Weights of a small text-conditioned spectrogram flow-matching model: norm groupnorm, activation elu.
Rows from block 3 of the denoiser of a small text-conditioned spectrogram flow-matching model, named by matrix and row number. Rows with one number belong to one channel. Each number is 500 + 40 x the weight over its row's rms, rounded and kept within 0 to 999. All counts start at 0. Numbers have three digits each.
After each channel's rows are labels from the 100 clips, of 14976 (inputs lightly noised), where the channel reaches its highest value: "top examples" is what is common among them; "band" is the frequency band that holds the peak. Only what is clearly more common there than usual is listed. The data: chords played on synthesised instruments. In brackets: how many of the 100.
# convs0: first 3x3 conv (model.enc.1.1.convs.0.weight, 96x96x3x3, standardized in use, each kernel summed), inputs 0-95
# convs1: second 3x3 conv (model.enc.1.1.convs.1.weight, 96x96x3x3, standardized in use, transposed, each kernel summed), outputs 0-95

convs0.58:474540558463523517469452475490507532511473485452484561512594454466588454476523527513480532500542485470422539458500535464548468472488484420493522486444483541462511488428599466519518579436594448563436489458504456534480461543451515493510539483509562513537481503481531545537494498456538485520
convs1.58:499538507485473472576473524463468538480494441523431495509471463527474530515494504508511456532529540488551424549427494476594449558592438509500555470560489473514506488481505501493516448521512520502570471536473579508479553540479486496493431527512430465443532488530592479391486505534523547468
top examples: clipping (52); text has "clipped" (51); pink noise (27)
band: 0 to 250 Hz (100)

convs0.95:526450513488572474516477507534472484537456465580527484472487522471417509545523542458505466468514508527489507484517514492445539548411545512542537545581446462502478533439513515475403491431517514474530649464451471532487558482500505524517478476499526515487438523505460556496463474541423513487
convs1.95:531478475582470550502483433485557479494509504488466489501540521528504462479484427542504461548483556505456497488493493497516554516500528589498411506474586528474533476483435515548522506562433550501474461504519531478533480474459438489461469456583556492476489590421465432521502430466572522508
top examples: block (53); marimba-like (32); instrument: square lead (25)
band: 0 to 250 Hz (30)

convs0.22:431465484499484494523520519559509467530502472487472413473437510494486485488473550477512554455488507550482489532489476438499538540486513489297509486530557514479512533526515477521530508495516496480508508518561531462539549564470530577437487552491412513522458533485533545473474509517575516455
convs1.22:565507492519505522439433523447522484435491454488479560518474548504562494469505462485460526477501526448549477455484519476487491513531470525552550563563522511538520505600489546488431505494550496491540549503434473538441450518548458442559522467549562484440515505523455472568554531409441476531
top examples: arpeggio (99); playing: arpeggio down (72); vibraphone-like (25)
band: 500 to 1000 Hz (32)

convs0.86:332576487486524486504513452467482465536503520513498571468520510538481510508467491520444497471505583564506582517529538461537456466520555517526481495539513472489554456476453553539494511532477490418474560505525528473478536461537499491430482552510421480454520498526442480540462516504427544500
convs1.86:460473555473490502496495539545466458491534508533516469455469498418544527520487490508532532551492440475468439430521481581541511520461414513477517496500475471497376524457461478462515457451461488487458456477569520486487525469512527489442506484465468538556430473528555444475587443491562510579
top examples: block (60); marimba-like (59); white noise (25)
band: 500 to 1000 Hz (74)

convs0.54:419515473440461489479491457505564463467487448477460464507492448537583538506509504553495459575516491458410594513514503455496577441482498514391501484488463551544444531521513583498549516567511521508522501503530514510485459551549470448445483568498424509481501522498489546536519477490529463517
convs1.54:512478554468445519525503464438439530626507458476568588484428493557517509422481419514461547473502482482579538485555532542472442543463498535558533466492510442512526480450369449496447502539482452455526490488516480518446514483506508486495479529480525475530482498510496507482462502488467521506
top examples: block (59); piano-like (28)
band: 0 to 250 Hz (93)

convs0.1:383526505471523442495443451498514533487517492455495526476521470437478518493481497520493549563458481522503577471539458570511477467514499497436464505523479494504419501469543598429564558489542516490496508490501527506507525502509512516524588571460548447554494478589498516556488402522466451504
convs1.1:527529582511529538502525465404514502540540458491533477449510552511491569488540532497489451505528487530478458498482561411433474498475493520492509462524452459498525521485392434515480494476470456542535536490489434463488523433493517482530468547495457510448479436420410492423479505538547430528
top examples: square lead (61)
band: 1000 to 2000 Hz (40); 500 to 1000 Hz (33)

convs0.84:536516542543492500548519539492500512494480485505481481499480544446522433472486523529500405537548582514592432543534511530466554506446534508475516465444556496481460510471465565480474519435449453449540483500490521631474560433512540491521450561496473511511507488495471477526525426525433531448
convs1.84:494526533497548557565521440504499520586460543470542529515550515549477495490546444488503523494482406468413510557513497492499468490516541532465514520442535455581565530549539475534463509580451506525486429536493469450508469469500465453506527400520496508499406545537552547516461515524487501454
top examples: playing: arpeggio up (68); harpsichord-like (49); instrument: marimba-like (34)
band: 4000 to 8000 Hz (58)

convs0.30:484572510513547591475462545496521564495568491568507456510534481457532469515505458510509529494498506499548426459428481513583526501527444487493468485453512425462486579499440541405401511467474478530464488482465576514500491477522500450541502473522556550554474508505547423544497463470485495511
convs1.30:530528567535535482531427485477491492558507519476480448518488555543540533509571508542466494474567551482482582470525453560474490454546479427525521531476457487487521469528464467588548552580542526486499529447587482546525459528432535467522474523451519483488536559514506537465448511478560576527
top examples: clipping (39); text has "clipped" (39)
band: 0 to 250 Hz (78)

convs0.93:462446488455489475500528517526463531484489477544501589529510538452474504463520506540487468505474437471517471438441487462489579478531470525478480435511583449468449547517535538543479547531496446540439487527468551502547510515452459562520612487515563463531475439518471482609478510523566486461
convs1.93:541581531546506516513535398491540470463524500478490388481482542543530484520502486486497463457506491431552487532529529590538384489435496518558552483505549537531546523489526461464516409490393552484490452504502529460450522532481497494534502470519487514480485563540521501469528522462539513475
top examples: block (61); text has "noise" (52); marimba-like (41)
band: 4000 to 8000 Hz (53)

convs0.57:432515494475471480527501448452525439538559537529480512496433525530468568498450525505534517478511536488481484443518560504541535507500570502468473560475528505475511577556542457512444522525466515411495426582519477522572439493491552491431555487445438516455481528434497493497541487437437553481
convs1.57:401571505542528549490460462556485455569500474465471521435553484573533432550552472554514471480546490525498483522525470560440418501437522544508571478476521505540459414463446461462519498451517491474434532472532535527464515500486479463461524441492490487523559510578522487503512479514557498533
top examples: quiet level (71); saw pad (39)
band: 4000 to 8000 Hz (62)

convs0.74:486515494527530520523566512575476467579504528438533590464522484452543473534539535482461512480488534483459580432435489485463489517554559534530441485512486452505470473506453509517569497429486503467488493440566567414521491528478466496484445482513427484553515509549437464457530562475557488534
convs1.74:506465509466443535462498536521548469534516561538450503475499486532471497497459481511494533557546555495521424533462534558566619485535423460427510509525512518483476496476445461454519444442494491504470458473527518517524483464579482495474499495508529505499467485495497587518520428530374581530
top examples: block (65); square lead (42)
band: 0 to 250 Hz (43)

convs0.47:478491496477488599474482503418509500516574500472488490565435467479486505530559460419524471520495482550462578564491511522478500526484452538456479419454537432486477577468504472509497434479464510484573488534557512572537477482455543528471532481592507515532470548462575502460535509477545491468
convs1.47:503605574555494463562516470514501435506495498479470485481590481504416538508523549546456458518507466524549468527513525442504475521475496467567530442514494556449478440481488514446515554490488477471498484502452472456495461497537458415543533581460518507461526504510475569515533488510492414400
top examples: block (50)
band: 4000 to 8000 Hz (72)

convs0.63:582580512607567512480534508550560546518524546430448509510552440511511527458541495427516505562491522507484520497503483543506471478458485513571436481460489465499478435458529444553525419486484483518484465418455503483469475428511468456556454478523550490514529527499567494505435531501511531481
convs1.63:476579557400517460501510504502522430506513515525450479535497502487511532472460515534471480517505522458546525471502520440489531495545502432467556466474463546435508529513532531471404496436431532450475478514489459543565452566506516400471508565532511473586517434495469488442574488483482498537
top examples: block (82); square lead (55)
band: 1000 to 2000 Hz (47); 500 to 1000 Hz (35)

convs0.5:577490563496499422482515475519509493589508531498506545468575477434456486473546498475493524554495433480495458518451436523501478556464505562607439531462479504511477477614515517537496451513444514511503447515568510499519456459548499479431431514500474519543552500512500433486502443543473525494
convs1.5:562506419453508502471504535466483551447491420540509411519460449471448519532406504556495500487450488518535505439512526490524496537573524494455518486542540527487415508507570532541474438526523490446475488504435459572529489511578498517475439464482575553484489522525508543462485533486470566465
top examples: square lead (60); block (52)
band: 500 to 1000 Hz (45)

convs0.37:496450476566553475510525500433530456490522524552573482533520528570537578468476521497514494541488530451502426562523489522563523510526502455559529503473467582521500459470570468453512485433466516500516454506437459478472552539451466511494460428459500455528464408529414505562505491499545455516
convs1.37:471475498493460514501484467470468560488481501512494551522432492527559451442479500465518582502504407588540556455530510486576507490462481519482491465434482497566502544543539566522493510538595468518538494471475500549524521508471565516525487520536488473459446516516572445502465570566436588496
top examples: mains hum (48); clipping (37); text has "clipped" (37); instrument: horn-like (33)
band: 250 to 500 Hz (69)

convs0.72:473491442490433549497519547493478486484511437490488502454535437476450485544481523584521565558497516529442577500491521557490591468448417414482525504477458491471546473543524509559516463491537510498505475530513497497489475599501478497498449508480517459506591485523489472508536539384548498450
convs1.72:557567498536537460530562496556468482543572502479519597455514511513560460459529483563474549429518532432478470473534552582485461503491512495462527538439497473560535508467442520543529577467503489525491534484511536464434521499525478481513554462548498530568414496474561512470533453514448543494
top examples: block (68); electric piano-like (31)
band: 250 to 500 Hz (57)

convs0.71:512453498502543483551600533510446470545511460527508448446505513478536525485482467532477480438487501444562504548526517456520444457491470533498487486524489436566453515615479517533499461538434534552486451581489467537496456484523483539486512582426512451524453473530486451582523506532464449550
convs1.71:525512531464539449517462505489467515483491447471508580476461535535459506446491432425512543557470524441486449540471503514419422492520460480524547519461519540521460507428528493485530530468481413470511528458499432469480546509532579546525433423453448530558437431459483491514466471459475516489
top examples: mains hum (46); harpsichord-like (29)
band: 500 to 1000 Hz (62)

convs0.43:514506457407514531580521542565503510510458419509410454455534506524517555476467485543502485505572520513484470416454509570538533488500438554456542572493517506495517531448559448481531411470479539511513431458515515469552431509519547504488474517527468512514512526516580494532423505492526508491
convs1.43:506516503536420490505531457496520546443457535529425540534475519459443455516568505517487503490476491425555446530553505478493480567560518508483529570487454477479494504488426593505475546438512491533501550526569496581491526441467498526515482551551466439459539445490488482576474496561477571517
top examples: arpeggio (94); playing: arpeggio down (71); plucked string-like (28)
band: 1000 to 2000 Hz (53)

convs0.17:463508531537522551454445490498452557546426475470552524502508424514517500516529497522528499479487504478413553492465488523480574463465493499500473415545529438465518487488544579467425505434464451547563571558567427523487456498480492469517463565543539554568463507496466521498500448476464524503
convs1.17:514492515502494528583538504531493492507604515457549463517510491496543502501485524531455493585538575566548529481584518482542522545506497460548515511631492496487516501453398439499551512533484614465518416507501501484512534509509531475522470515467491541506537495518525528478510464513594501520
top examples: square lead (31); marimba-like (28)
band: 4000 to 8000 Hz (70)

convs0.9:545508386542468525503495490549530534442493537492486483535544508472482498492484436482523522499512485513535514535441479554532473544405542500493482455479459447509587470542567444462483512502456570528490481500471424504447475570505493443622424483521554521491472561486523546526498535489506462460
convs1.9:468434505418577481437511561470466497460500456481584489504443438460557503486439526482519476480468468495478525460460469485510551481525503539445459487479485543474481525504562486464500428500496490428501507487392422483465502518491545499417455488562477521471538472494478471517488456588506433561
top examples: block (50); vibraphone-like (42); instrument: marimba-like (27)
band: 500 to 1000 Hz (36)

convs0.11:408527527493493538495462488490517468541495485529509480491510504580435595489542517497504493555476478530467484507575550496406519509480494475454491575554537475507473497493540511531497489503515498460456505529515483511445590461484541476376477488474408521476582492464514576449463554498467561505
convs1.11:466526484497466431536480532549519534491565500514493499514480501524560451528469545519544529456483509467473522524419442513471460495463446557519531501501452503475425504480538522506506478435513450478541423459532481505515438489523521581352551505459418451520489456581491530493493475497538434527
top examples: playing: arpeggio up (54); square lead (36)
band: 500 to 1000 Hz (53)